config.yaml
image_size: 64
encoder_patch_size: [4, 4]
text_encoder_parallel_block: false
beta2: 0.95
lr: 0.0011
beta1: 0.9
adamw_lr_other_params: 0.0021
final_lr_fraction: 0.05
adamw_weight_decay_other_params: 0.01
Rows from block 8 of the image encoder, named by matrix and row number. Rows with one number belong to one neuron. Each number is 50 + 12 x the weight over its row's rms, rounded and kept within 0 to 99. All counts start at 0. After the name is the row's rms in percent of the matrix's.
# gate: MLP gate (encoder.blocks.8.mlp.gate.weight, 1280x320), inputs 160-319
# fc1: MLP up (encoder.blocks.8.mlp.fc1.weight, 1280x320), inputs 160-319
# fc2: MLP down (encoder.blocks.8.mlp.fc2.weight, 320x1280, transposed), outputs 160-319
gate.1000 084:50 50 36 47 40 62 35 61 40 48 45 90 37 61 56 53 30 41 53 30 52 51 61 55 28 34 46 62 32 58 55 62 56 65 41 42 57 55 49 41 57 55 42 71 20 60 34 31 63 43 56 59 41 67 50 67 60 52 63 45 44 48 63 50 57 21 52 37 50 25 80 65 48 34 46 68 39 74 64 43 60 57 53 29 47 70 52 42 60 65 49 56 47 36 75 36 69 52 33 36 41 55 61 54 72 41 38 48 53 46 69 43 52 52 42 38 30 57 40 58 61 62 49 37 27 53 47 36 64 62 50 45 47 47 65 12 42 55 53 53 48 53 50 57 46 52 67 64 32 58 45 66 56 58 54 65 58 28 48 66
fc1.1000 092:42 58 65 46 42 65 36 44 42 39 36 36 46 47 52 50 38 51 34 73 62 50 44 34 67 68 68 50 47 62 49 38 51 48 44 45 55 45 68 62 77 57 39 56 47 55 31 37 52 48 57 44 67 33 37 66 33 39 38 67 72 53 35 37 30 53 67 41 38 66 53 53 45 35 28 45 65 19 40 63 40 69 55 22 64 44 46 42 40 53 60 52 55 48 43 33 44 56 54 36 59 73 62 43 58 50 36 42 36 16 64 61 38 40 55 71 66 41 46 47 61 50 72 45 34 42 64 67 66 58 43 49 64 45 42 41 55 46 48 51 60 50 41 59 57 36 52 51 69 22 49 68 59 58 49 66 51 40 25 38
fc2.1000 083:55 37 50 39 65 50 68 53 53 60 49 63 50 67 59 42 56 63 49 56 48 54 32 29 59 42 66 53 51 40 61 51 63 31 53 50 28 58 66 51 46 66 50 60 47 34 50 42 49 64 54 51 30 61 44 43 32 51 68 43 36 57 62 37 48 45 48 65 41 57 68 44 49 65 45 38 49 44 36 35 28 44 38 56 52 45 49 38 56 66 70 43 46 62 46 64 49 64 45 55 62 49 53 57 49 58 61 76 42 50 33 47 41 78 52 57 46 38 50 67 61 68 45 44 60 57 62 42 52 65 65 62 72 47 63 43 32 40 64 56 47 42 37 49 48 56 74 49 27 71 64 63 71 32 71 54 77 60 46 63
gate.1001 108:30 54 48 48 57 57 49 54 35 78 65 32 52 34 49 65 69 44 39 54 29 55 35 60 31 58 48 47 52 43 51 44 72 55 43 18 50 26 57 57 61 53 58 29 61 56 63 53 41 69 61 49 50 46 62 45 30 63 50 36 32 55 47 40 53 59 47 50 40 65 43 54 46 45 67 44 74 61 47 45 76 49 50 44 45 60 41 47 55 37 46 61 48 56 44 54 53 56 26 46 19 56 58 44 29 48 48 64 45 55 45 62 30 39 32 50 49 51 72 65 42 37 40 45 43 61 34 50 34 34 49 36 47 50 54 39 47 22 24 52 44 29 48 77 61 34 42 57 41 50 47 37 48 49 41 66 54 48 60 41
fc1.1001 105:73 46 66 46 60 63 36 71 51 72 68 56 38 50 44 46 68 29 52 50 61 55 26 60 55 73 54 58 44 55 28 58 51 62 50 71 49 58 44 53 45 61 58 48 38 44 61 45 44 41 51 33 66 61 52 56 39 57 56 30 48 40 41 54 62 59 45 59 76 40 43 38 55 41 30 57 54 37 75 64 45 55 45 36 54 49 54 53 42 51 55 60 40 37 48 38 24 54 36 39 69 69 72 69 50 50 56 10 70 57 60 44 48 58 62 58 36 66 37 55 36 42 68 66 54 40 62 51 58 41 49 70 47 61 43 31 60 39 32 42 42 56 53 39 32 47 42 45 44 55 50 44 42 47 55 49 57 41 75 39
fc2.1001 106:54 36 79 31 39 53 56 51 36 65 45 51 47 33 46 65 41 56 58 27 60 55 41 40 28 33 46 55 57 64 37 67 42 50 43 58 66 85 73 48 52 56 64 64 51 34 67 34 41 51 33 29 51 58 48 34 49 43 44 39 52 56 47 48 45 56 37 29 56 39 66 47 72 45 55 51 60 55 61 57 48 67 72 45 60 48 34 48 68 56 53 52 49 48 62 57 38 70 62 56 41 57 62 68 20 34 42 64 36 47 40 71 42 39 56 38 47 61 52 49 68 45 59 33 78 44 36 45 77 48 36 72 45 58 74 60 32 59 62 56 55 60 39 43 29 38 37 30 43 56 37 26 35 52 40 45 51 46 50 46
gate.1002 097:44 49 39 40 65 52 34 47 44 64 51 36 49 42 48 71 50 53 67 50 51 45 50 46 44 26 72 64 52 77 64 45 57 68 51 55 34 56 64 42 39 65 56 59 55 58 86 52 52 28 54 70 58 41 51 46 45 55 77 51 39 41 63 41 58 63 42 75 59 71 49 48 48 36 62 56 51 60 40 42 48 78 57 50 65 31 50 44 60 49 20 62 53 49 60 63 56 50 69 51 35 54 50 70 52 56 61 22 67 56 67 47 34 55 58 54 35 47 39 46 70 61 53 42 58 37 53 21 27 47 63 41 45 42 57 61 45 59 58 35 46 45 55 29 33 41 50 50 25 51 47 47 45 51 45 60 55 51 58 45
fc1.1002 092:41 30 41 43 35 62 61 35 38 40 70 39 71 72 40 49 57 55 42 35 44 34 42 51 46 57 66 25 44 55 45 37 52 53 60 68 58 35 47 55 44 49 51 59 35 46 57 52 63 39 63 55 40 68 54 48 49 25 54 51 69 66 50 57 50 43 42 48 49 29 46 40 57 36 48 71 62 46 56 48 41 55 37 43 62 64 54 41 65 66 54 49 70 68 72 27 62 37 43 51 65 46 59 53 54 45 51 38 55 64 43 58 38 45 62 53 42 48 28 57 53 50 75 57 64 63 52 46 45 47 63 56 72 57 67 48 47 38 67 73 67 40 60 46 55 62 41 76 49 44 47 48 37 46 25 42 46 63 49 42
fc2.1002 107:48 44 56 48 51 53 82 51 41 37 70 51 65 53 44 60 46 52 49 55 47 49 31 42 51 55 68 32 66 52 42 35 39 41 60 60 11 32 37 19 57 26 42 31 61 49 46 37 45 30 56 29 47 37 63 70 27 55 57 45 16 49 56 43 50 40 65 49 54 39 39 65 44 53 62 43 49 49 41 37 62 49 27 47 35 61 57 48 68 35 63 40 43 45 37 48 27 62 62 57 53 67 42 59 31 38 50 54 83 45 51 36 49 66 48 52 39 55 30 51 50 51 40 47 46 40 48 38 42 58 49 48 51 42 59 54 50 51 55 53 42 49 68 57 46 59 54 49 46 51 76 58 41 71 42 29 39 30 47 38
gate.1003 091:59 55 42 59 45 47 31 46 47 67 74 49 51 56 53 77 55 44 44 44 70 45 37 40 73 37 34 55 57 49 33 44 56 40 21 59 62 60 42 33 51 41 30 53 51 26 56 66 44 42 56 40 57 52 58 57 62 38 31 60 50 42 43 41 38 50 38 37 40 49 34 44 82 56 37 38 35 51 63 47 46 44 60 49 60 40 52 52 34 84 48 74 54 41 48 54 66 54 51 53 56 34 48 56 66 54 48 54 38 60 49 48 58 31 66 50 55 57 44 42 68 52 64 58 64 61 61 44 60 48 45 46 51 57 53 52 68 29 55 59 43 53 32 28 53 65 27 43 57 63 37 67 64 56 40 67 39 55 57 53
fc1.1003 097:44 55 48 92 45 53 39 62 43 58 33 41 41 32 53 52 65 72 33 48 46 48 56 61 58 50 56 35 43 64 33 50 43 49 54 66 44 46 48 49 47 68 21 45 61 50 59 48 47 51 55 60 40 22 48 69 51 42 62 51 43 45 45 45 35 53 44 51 28 50 32 51 64 52 31 46 37 60 35 48 39 60 40 43 62 60 43 53 58 71 71 54 52 69 63 41 53 44 40 43 40 42 75 41 64 40 58 43 73 49 31 73 69 45 58 26 45 34 80 39 62 61 48 36 65 53 50 27 52 36 43 34 39 72 47 50 56 33 61 59 53 50 60 60 61 39 41 42 29 61 33 51 54 56 48 32 54 48 28 51
fc2.1003 103:38 52 32 66 35 32 35 61 53 39 59 34 63 44 59 52 50 45 25 32 32 53 47 49 49 59 44 28 40 51 30 56 50 44 48 63 82 46 57 51 52 81 45 45 47 57 56 47 47 45 52 28 48 31 41 66 64 31 37 43 63 28 23 63 45 51 42 55 27 42 41 66 56 46 50 28 40 41 53 67 86 62 54 56 48 49 41 56 33 61 17 55 64 57 52 51 70 54 45 35 45 31 51 63 46 73 51 40 47 35 60 55 21 41 69 38 42 53 43 31 68 55 46 48 60 37 40 39 60 48 53 42 37 37 39 43 33 32 35 45 48 63 41 63 46 37 41 32 39 56 33 52 38 55 65 48 35 61 32 62
gate.1004 100:53 65 77 60 33 45 75 53 33 60 64 50 68 54 66 64 59 34 44 55 34 59 36 53 57 70 46 73 65 64 50 62 45 63 56 43 52 53 69 33 51 49 58 49 36 28 56 50 36 60 37 53 48 47 46 42 75 44 54 48 77 43 49 59 40 38 63 67 37 50 52 36 57 22 38 45 82 67 49 59 58 43 46 51 57 56 63 42 34 30 50 30 50 26 73 55 32 55 50 58 44 63 63 59 33 41 56 56 56 57 48 60 59 49 49 48 44 47 47 52 72 46 51 40 51 62 32 37 37 45 54 73 37 25 51 64 41 38 22 30 52 55 41 65 36 46 39 25 35 59 65 56 37 39 43 63 66 57 56 46
fc1.1004 107:51 56 74 65 55 77 45 68 38 49 37 44 40 46 61 54 54 53 57 53 46 79 40 49 50 60 55 62 53 47 75 37 40 57 56 84 44 51 26 46 26 77 62 19 33 55 67 43 48 46 66 28 59 52 39 42 66 47 51 48 59 30 58 55 38 61 46 47 33 41 55 50 83 50 50 43 59 58 51 47 52 50 62 47 47 67 47 73 46 43 76 43 69 56 48 36 68 51 47 48 39 42 56 39 24 46 41 40 56 55 42 53 46 39 28 62 64 54 44 62 21 52 61 54 58 50 45 74 36 44 47 55 53 31 59 64 54 35 48 50 69 63 48 46 53 62 57 36 52 71 40 53 37 58 50 72 47 24 45 40
fc2.1004 106:53 37 62 48 48 30 55 62 41 43 67 41 46 44 41 47 44 48 56 39 57 45 41 34 55 74 45 32 55 58 45 57 23 27 31 53 41 45 56 61 56 62 61 60 63 28 44 57 42 54 30 59 50 45 60 38 49 56 67 51 45 49 48 30 32 59 53 65 52 64 38 44 36 68 45 44 53 55 54 65 45 45 60 58 50 38 54 77 38 35 36 51 32 66 40 50 40 60 73 51 43 63 68 54 46 51 45 38 52 62 74 54 56 41 46 40 55 31 48 45 52 47 32 62 65 61 40 70 49 50 41 55 62 29 73 65 38 43 38 36 34 53 41 47 45 46 44 58 63 51 18 23 59 67 64 48 40 66 48 73
gate.1005 098:62 40 51 68 50 24 45 57 36 27 51 53 46 56 67 44 64 41 24 50 39 34 44 27 57 32 66 57 58 51 61 38 68 62 55 52 66 45 37 56 42 36 40 59 46 47 58 45 47 50 53 59 44 30 29 64 53 44 56 22 20 62 58 63 45 73 55 59 67 35 33 47 39 56 41 53 30 43 30 42 36 55 56 54 52 53 38 28 72 31 59 60 52 53 59 55 44 37 55 58 48 53 65 48 50 56 55 66 61 57 39 43 45 43 53 48 55 70 60 42 34 63 69 57 38 42 35 83 51 40 55 43 16 37 60 42 64 60 46 56 66 43 51 57 47 50 60 44 39 31 53 56 36 49 51 47 52 41 66 43
fc1.1005 096:46 66 65 44 55 42 38 28 67 53 59 44 66 41 26 82 57 67 41 29 47 38 58 70 49 40 63 44 53 78 23 73 52 66 37 29 47 60 65 44 51 42 46 49 30 71 36 48 48 47 34 55 41 59 42 61 38 65 45 38 48 56 44 64 41 65 31 57 53 53 60 62 60 36 41 55 61 56 70 58 42 43 47 69 65 70 48 73 48 65 56 57 47 62 47 34 74 55 48 59 43 43 34 39 61 56 28 32 61 58 56 79 42 32 47 61 52 53 33 37 37 41 47 65 53 51 56 48 47 38 54 45 43 64 50 46 57 45 53 50 56 59 22 43 56 59 38 37 78 45 55 53 43 40 35 54 72 52 48 56
fc2.1005 104:34 53 37 58 21 48 48 50 40 16 46 63 49 53 30 40 39 62 54 60 54 35 70 33 45 67 49 35 49 48 10 38 48 69 46 48 64 47 65 28 54 39 54 36 47 64 33 43 44 47 49 37 50 64 60 32 54 45 74 38 48 64 40 45 82 58 50 67 56 39 51 36 56 57 49 68 47 33 36 47 49 50 56 30 49 45 44 67 35 50 39 65 42 32 58 65 48 43 65 46 64 28 56 56 37 20 49 58 62 64 47 49 41 53 51 55 56 47 60 70 55 43 35 62 61 30 52 53 34 39 61 52 70 35 54 40 47 63 38 32 51 52 55 52 57 39 46 65 39 52 36 61 37 47 60 72 55 46 42 45
gate.1006 092:39 56 63 75 54 37 43 25 36 41 52 41 22 51 33 35 38 27 41 35 50 45 60 42 73 62 52 22 49 45 53 64 76 51 31 56 72 51 54 24 40 48 55 47 62 51 58 37 51 53 49 51 17 42 48 31 41 57 41 48 45 10 37 47 40 34 76 48 46 23 62 65 56 45 50 65 26 48 62 35 68 51 47 47 46 57 64 43 61 43 42 50 36 44 56 42 47 42 58 63 50 48 49 50 52 52 42 64 20 49 50 66 51 52 67 45 53 48 59 43 61 42 29 44 51 26 53 61 58 53 53 38 45 54 34 57 41 72 46 43 51 57 60 67 43 49 52 46 48 56 48 41 62 56 58 54 57 55 49 40
fc1.1006 091:54 42 77 52 45 73 33 43 33 65 38 65 41 40 46 44 44 69 51 34 61 42 49 55 56 52 69 57 49 51 22 36 49 40 55 34 42 50 41 41 43 46 26 36 49 41 50 67 43 43 40 60 33 59 67 44 52 38 28 68 33 47 40 59 57 46 31 31 39 52 44 62 56 32 43 59 52 60 71 47 19 49 64 61 54 50 58 43 62 49 59 46 47 49 36 54 51 43 59 55 58 59 36 35 56 69 60 62 39 62 68 52 72 40 41 44 57 50 63 52 43 56 41 52 34 36 57 52 40 45 49 27 40 42 44 53 46 59 45 60 52 47 50 26 55 38 76 23 46 57 53 44 58 57 41 62 58 42 56 54
fc2.1006 093:51 31 74 60 62 49 66 40 56 59 61 50 59 88 48 48 64 61 58 48 59 50 46 53 58 57 43 42 51 51 39 45 41 39 48 81 74 58 66 23 44 33 41 34 25 70 58 43 72 61 46 63 43 54 41 68 59 51 53 54 53 45 56 47 58 49 31 52 43 46 33 17 57 50 54 48 60 43 48 45 51 55 56 50 55 45 38 33 43 53 51 22 54 59 57 28 44 51 36 46 49 76 70 71 55 63 55 60 40 61 47 30 40 66 67 53 63 56 44 41 60 46 41 46 42 46 45 70 44 52 38 50 52 59 54 71 55 54 42 48 65 36 57 46 49 38 32 39 46 42 56 57 41 57 11 47 57 32 38 42
gate.1007 094:36 44 52 59 46 73 57 52 57 71 50 58 75 56 54 40 54 43 52 54 39 67 34 62 55 81 35 43 65 45 51 59 37 48 40 36 23 49 54 53 51 46 43 51 55 58 34 51 56 26 51 48 33 46 35 51 34 64 43 38 38 18 52 43 61 51 48 64 45 51 59 29 24 39 39 59 52 26 46 60 57 38 49 45 51 56 71 38 26 52 49 51 56 28 50 41 54 59 56 53 44 45 38 34 55 56 60 41 32 57 27 55 39 61 86 43 69 51 61 33 43 76 52 57 65 60 29 58 59 51 50 24 65 49 56 58 43 33 49 60 44 70 71 41 53 50 39 23 51 45 51 36 55 67 59 66 61 57 60 54
fc1.1007 103:47 56 37 57 57 31 56 39 56 47 35 34 56 44 26 33 35 69 44 41 51 55 66 13 53 47 46 36 35 72 43 65 42 55 49 44 63 51 30 65 58 46 46 25 37 77 60 44 59 56 52 40 46 61 66 46 66 59 39 46 61 53 91 47 47 41 41 61 42 28 47 52 30 51 42 44 62 68 79 56 41 55 47 38 50 43 47 48 51 52 58 64 60 61 57 54 45 46 37 71 31 48 61 61 33 57 44 44 43 43 51 61 46 55 57 36 53 24 44 57 71 46 45 68 52 32 46 42 45 61 47 38 52 54 28 55 51 52 59 39 51 49 55 65 82 44 52 72 63 49 44 53 30 27 51 65 50 51 42 56
fc2.1007 098:51 42 28 51 59 71 38 48 34 29 65 57 74 64 43 46 49 42 20 45 21 41 53 34 42 35 57 67 57 46 77 44 51 59 48 47 42 42 45 64 44 59 20 45 52 60 50 57 37 61 48 53 49 35 56 37 51 54 59 54 61 63 49 65 60 27 43 57 63 56 43 35 37 34 49 54 33 55 46 45 46 49 45 48 75 51 44 46 43 58 57 68 41 16 58 36 45 56 42 56 27 64 60 66 53 74 63 56 38 51 38 45 66 68 62 66 52 67 51 45 52 41 61 58 60 53 36 45 38 69 54 34 72 56 52 32 55 41 70 56 66 70 65 54 55 54 36 51 52 59 63 56 35 55 57 50 52 33 44 52
gate.1008 087:46 61 49 70 24 63 38 39 50 49 60 51 48 65 57 55 32 49 49 58 29 52 61 67 65 25 58 60 34 63 49 58 41 46 61 64 65 66 42 32 55 42 68 70 48 36 34 51 51 52 55 82 36 36 48 30 47 57 63 59 50 47 45 58 58 59 53 36 56 60 60 35 48 23 55 47 43 53 44 63 58 54 63 57 74 52 64 45 44 50 56 71 45 57 55 50 42 35 31 65 53 40 48 55 30 71 63 75 44 30 39 52 50 45 37 46 52 61 38 41 48 56 54 56 36 56 63 41 66 37 58 45 48 52 63 20 61 46 64 47 66 45 73 49 46 57 27 38 38 48 66 42 48 68 62 54 32 54 49 48
fc1.1008 101:25 46 51 38 82 66 55 37 48 49 40 62 64 40 53 45 39 65 55 44 42 49 37 26 34 56 42 59 45 74 37 54 85 39 58 51 32 58 58 43 55 32 61 34 62 39 55 47 43 63 33 37 39 38 42 42 45 60 48 40 69 56 54 44 22 60 54 39 46 63 45 62 32 66 58 56 42 51 58 52 56 64 31 58 54 50 69 48 39 53 55 29 47 60 50 55 46 41 53 35 30 50 67 68 77 51 40 54 60 41 43 57 58 42 62 50 62 33 35 42 43 46 27 53 39 47 57 63 28 44 45 64 55 22 54 48 48 56 39 59 18 45 49 48 45 40 50 55 55 42 51 55 33 42 50 35 45 53 66 65
fc2.1008 093:43 45 66 48 71 46 55 49 61 58 64 54 35 54 32 36 46 47 59 49 44 37 54 52 42 68 49 51 51 54 32 51 54 54 40 46 45 45 41 56 43 26 45 42 65 28 51 42 52 20 41 53 59 71 28 52 42 45 36 24 51 56 41 28 65 73 66 60 54 48 33 52 50 52 58 50 50 58 48 55 50 58 33 52 25 50 46 67 51 35 60 40 47 33 51 45 57 59 40 52 53 26 68 48 60 70 42 66 44 57 44 71 65 43 52 74 51 45 87 39 50 72 49 43 59 64 71 66 68 35 60 51 47 35 49 69 43 37 46 34 60 64 25 73 45 49 66 43 43 40 56 49 61 47 37 47 25 65 43 46
gate.1009 104:58 48 48 43 20 32 44 45 52 56 36 60 58 50 47 52 51 43 74 33 56 53 39 63 51 61 57 45 35 44 41 52 65 55 33 64 53 29 40 62 65 73 57 41 71 37 67 42 40 48 60 63 54 44 41 44 66 61 47 49 53 46 68 48 44 61 44 71 46 44 52 34 57 61 53 42 41 36 41 42 47 54 64 55 47 43 33 59 45 46 72 47 36 48 42 47 39 56 64 62 43 49 44 42 67 50 42 49 48 42 63 37 51 51 35 56 39 51 36 43 74 73 58 08 46 70 68 32 45 52 57 63 09 42 32 52 64 41 47 79 39 19 43 50 60 44 50 60 55 64 43 68 38 52 51 33 65 45 44 46
fc1.1009 111:41 43 41 69 17 28 41 44 28 68 47 51 44 53 51 54 50 53 60 51 51 54 71 65 50 40 54 27 43 44 46 61 55 58 46 55 42 63 49 55 45 60 44 59 57 78 53 58 47 43 61 52 50 42 54 34 49 41 53 52 23 31 54 55 56 42 44 72 42 63 45 68 61 54 42 53 53 52 47 29 63 55 57 73 64 37 54 71 35 62 39 49 50 48 38 34 47 37 39 35 62 46 64 57 65 36 79 47 53 43 36 46 53 54 23 53 61 25 49 57 38 43 49 67 46 52 52 34 63 45 38 46 50 54 67 52 35 73 42 54 38 51 51 71 46 52 56 48 46 45 71 48 58 55 27 62 59 60 26 29
fc2.1009 105:27 58 36 44 36 64 56 45 43 57 78 42 48 79 55 54 40 30 52 47 60 36 50 64 41 53 43 48 58 43 50 54 71 50 51 57 40 54 44 41 40 52 43 60 48 67 52 50 40 49 54 54 28 69 39 58 72 36 30 78 40 67 31 55 41 48 53 61 54 60 81 41 75 50 32 49 31 61 64 22 60 52 47 49 38 76 56 32 45 57 48 58 45 43 42 38 66 64 35 43 63 39 55 53 39 72 49 60 40 51 40 44 47 65 52 37 52 58 69 53 38 35 56 47 69 41 51 51 49 52 70 35 56 71 77 50 56 52 64 55 46 55 62 43 60 56 70 36 62 61 74 70 61 64 58 43 41 46 50 48
gate.1010 103:39 50 42 53 46 27 50 50 40 59 42 65 65 43 53 58 42 32 47 51 68 63 50 52 45 54 54 55 87 60 52 38 59 46 70 70 61 45 59 56 50 33 37 48 27 43 38 57 58 25 49 39 57 23 49 47 62 56 23 61 50 55 47 53 34 54 49 54 44 48 40 44 51 47 40 32 43 58 52 46 36 54 60 59 47 39 42 46 47 40 64 70 57 57 73 84 61 45 57 46 49 58 46 73 44 53 66 47 48 50 67 57 23 47 61 69 46 47 54 74 51 61 62 47 48 48 49 52 64 40 37 58 46 29 58 49 39 35 40 32 27 24 52 51 36 54 55 62 55 46 57 62 50 44 64 39 52 35 35 39
fc1.1010 103:46 62 70 61 58 59 48 52 72 53 64 52 56 41 52 50 56 45 72 50 34 42 37 49 49 66 52 36 54 59 69 36 46 40 40 31 50 55 43 49 67 29 49 30 43 55 31 38 68 49 58 52 53 63 49 67 67 58 50 79 48 34 54 68 46 48 42 45 19 55 51 55 43 61 67 47 43 54 65 46 70 38 34 56 70 44 67 45 68 18 61 55 25 44 41 50 51 48 52 46 47 63 46 78 37 52 53 61 60 48 53 51 50 59 52 67 37 59 33 52 47 52 40 41 35 46 56 58 49 69 60 60 68 52 39 48 36 53 56 55 48 57 59 55 40 44 48 39 41 31 65 34 34 63 44 54 27 45 73 52
fc2.1010 104:59 49 42 50 50 56 37 59 38 45 39 33 62 51 58 63 46 58 57 47 47 51 51 58 58 41 74 54 49 50 60 60 37 38 50 56 58 65 48 29 49 62 21 44 57 54 52 60 54 44 38 51 52 35 51 51 37 86 38 60 49 57 51 64 49 60 52 58 52 49 51 55 55 36 59 37 60 32 29 76 51 36 38 46 47 30 54 71 29 58 59 28 31 60 59 38 60 50 34 48 45 61 23 41 44 50 55 32 22 40 29 77 44 34 28 48 32 56 57 57 54 50 70 57 55 51 41 57 70 52 14 52 51 44 27 51 36 38 47 52 63 51 37 50 35 44 42 54 55 33 55 52 53 63 54 43 67 50 45 59
gate.1011 094:41 64 31 45 48 60 41 69 50 46 58 84 68 27 36 49 41 62 50 25 45 47 52 46 52 38 53 80 67 37 52 37 22 33 43 53 39 52 38 34 36 56 62 58 63 36 57 50 45 54 70 75 46 30 43 40 44 49 64 50 48 15 56 61 42 44 45 45 48 40 63 52 70 43 36 45 44 46 14 48 55 59 45 46 21 37 52 57 42 61 59 77 25 62 50 51 53 29 35 33 63 34 56 41 41 47 44 62 66 30 62 40 46 45 56 44 56 41 34 63 45 53 54 59 56 53 50 44 36 52 52 60 64 56 44 21 35 56 52 43 46 33 41 35 73 60 54 60 36 54 47 55 59 50 48 57 62 59 28 40
fc1.1011 104:39 54 40 56 46 64 59 66 22 55 53 53 47 66 46 70 49 70 84 51 52 45 53 70 56 51 36 53 56 43 44 50 34 64 60 62 72 41 62 55 55 46 39 39 59 40 55 44 55 45 49 72 57 45 45 41 33 34 49 49 36 48 40 55 56 39 46 35 35 79 62 25 55 48 35 32 64 22 40 38 52 61 48 58 46 68 48 34 47 36 54 84 56 45 38 73 49 67 61 51 61 44 45 54 32 57 46 56 44 35 36 35 67 43 69 67 39 57 42 60 30 57 52 44 55 69 54 49 55 69 53 69 49 51 35 38 50 60 71 54 45 42 54 44 30 59 35 62 48 37 30 50 65 71 34 52 41 52 24 62
fc2.1011 095:47 46 45 52 66 59 51 31 48 35 25 52 31 51 43 49 60 54 43 48 64 49 35 51 61 52 37 46 48 60 43 75 44 66 36 31 42 48 63 71 65 33 39 49 65 61 47 52 47 42 73 57 44 08 45 55 76 56 67 57 34 40 38 59 41 79 52 48 58 33 34 55 24 37 30 55 31 53 45 43 32 46 50 59 65 32 36 45 47 48 41 72 47 57 66 61 62 62 61 57 62 64 45 46 43 27 30 42 53 59 33 47 58 55 37 40 49 39 65 43 82 59 47 30 32 46 63 60 48 53 83 33 52 52 43 52 62 45 44 52 40 67 49 53 44 57 72 38 39 52 65 49 65 56 68 57 45 81 64 52
gate.1012 098:42 63 43 56 54 58 37 50 44 60 41 52 54 50 36 58 57 62 60 62 36 47 81 52 44 35 46 65 42 60 66 65 44 43 71 55 44 51 44 63 42 45 40 39 64 52 70 47 59 55 48 61 20 24 58 49 51 59 49 55 56 38 57 57 40 35 74 41 50 45 44 51 60 65 45 56 18 56 58 48 24 36 62 77 50 64 47 52 49 44 42 49 60 69 52 52 55 33 37 68 37 47 36 56 47 52 77 40 62 44 42 73 39 42 38 49 41 43 58 44 48 47 52 52 68 39 56 51 56 50 56 52 51 75 48 65 44 78 54 47 41 45 42 44 28 35 51 48 49 42 51 33 59 59 31 29 43 51 51 29
fc1.1012 092:44 28 44 34 70 50 56 50 61 48 63 59 42 64 39 50 41 41 49 60 42 29 37 56 55 39 49 39 70 65 37 60 54 43 29 60 43 62 53 56 36 49 60 48 45 42 48 41 63 74 64 44 51 63 51 46 29 30 22 64 58 59 55 48 39 47 62 55 50 63 70 62 48 59 48 58 52 57 46 49 61 42 48 33 53 45 57 63 61 53 47 45 57 50 45 44 72 55 49 50 68 49 59 61 32 50 51 62 58 62 30 41 55 60 45 12 48 64 41 45 43 65 34 39 76 52 32 51 28 41 63 23 31 41 40 52 42 37 45 35 53 45 83 44 52 70 38 60 56 48 30 43 48 70 44 66 33 69 48 49
fc2.1012 102:54 36 46 41 50 49 59 55 57 58 56 58 62 65 42 60 51 50 77 47 50 56 62 63 39 74 38 56 68 60 13 22 46 43 27 53 65 76 36 56 32 60 56 56 57 54 54 43 56 42 52 37 37 54 79 42 58 44 70 35 48 58 44 64 61 60 39 41 44 60 59 50 34 63 52 20 38 51 57 72 44 68 14 57 38 55 38 64 49 41 33 42 51 57 51 46 45 37 53 40 49 66 36 52 47 51 40 56 63 75 67 59 52 52 55 52 63 45 15 40 54 35 47 35 51 61 52 37 61 53 51 51 28 39 50 61 44 50 48 33 36 38 59 61 38 29 52 43 37 49 39 43 52 37 39 57 57 37 48 66
gate.1013 104:59 58 41 47 60 50 70 62 38 30 48 60 48 59 59 50 37 50 42 65 38 71 66 37 58 31 37 46 45 46 69 21 29 73 52 50 46 74 53 59 54 49 56 46 46 40 67 46 51 39 46 65 23 63 45 56 32 16 75 29 75 50 45 60 43 47 30 40 59 54 49 71 55 40 59 48 50 54 44 35 55 55 66 37 67 76 43 53 60 51 34 49 63 59 51 38 57 50 43 54 61 39 38 43 53 59 52 55 68 79 47 63 50 47 47 70 54 48 58 44 41 31 76 71 49 43 59 54 48 40 40 60 64 45 31 37 35 56 56 59 63 58 32 45 53 66 49 60 44 44 48 63 48 77 67 52 56 51 61 63
fc1.1013 090:56 54 22 70 42 59 49 50 59 41 63 49 69 42 43 55 81 34 43 64 55 58 49 57 59 12 71 28 37 52 66 54 70 48 50 45 77 34 60 48 40 34 43 72 48 52 50 48 51 36 53 41 61 43 63 46 52 51 49 51 64 53 49 69 38 69 35 44 63 29 54 34 44 35 64 52 36 63 53 52 56 48 57 37 53 63 35 42 55 46 49 55 57 38 56 35 38 41 42 47 57 48 31 60 42 35 58 67 55 52 66 35 66 30 55 45 54 23 79 59 68 49 52 49 60 64 41 33 71 40 47 46 36 81 49 44 58 52 63 53 18 39 41 62 45 60 55 36 65 38 47 54 60 27 58 49 44 37 49 59
fc2.1013 099:58 77 41 57 60 48 65 57 43 43 40 63 21 52 62 31 46 41 39 56 52 40 33 57 53 42 27 44 58 49 50 53 50 69 45 50 37 49 51 31 69 37 54 47 42 55 32 56 67 47 52 54 50 66 73 52 41 57 49 56 50 42 48 57 49 61 49 44 50 46 69 62 23 51 41 61 55 62 43 60 63 39 66 53 65 53 34 58 64 57 50 39 31 38 81 76 80 65 38 64 60 72 48 31 76 68 49 53 44 52 31 40 31 60 42 43 46 63 48 29 38 61 63 37 38 55 46 62 49 49 58 65 58 53 51 56 51 37 67 47 37 54 55 47 54 58 46 70 26 38 79 44 48 53 36 35 43 66 69 30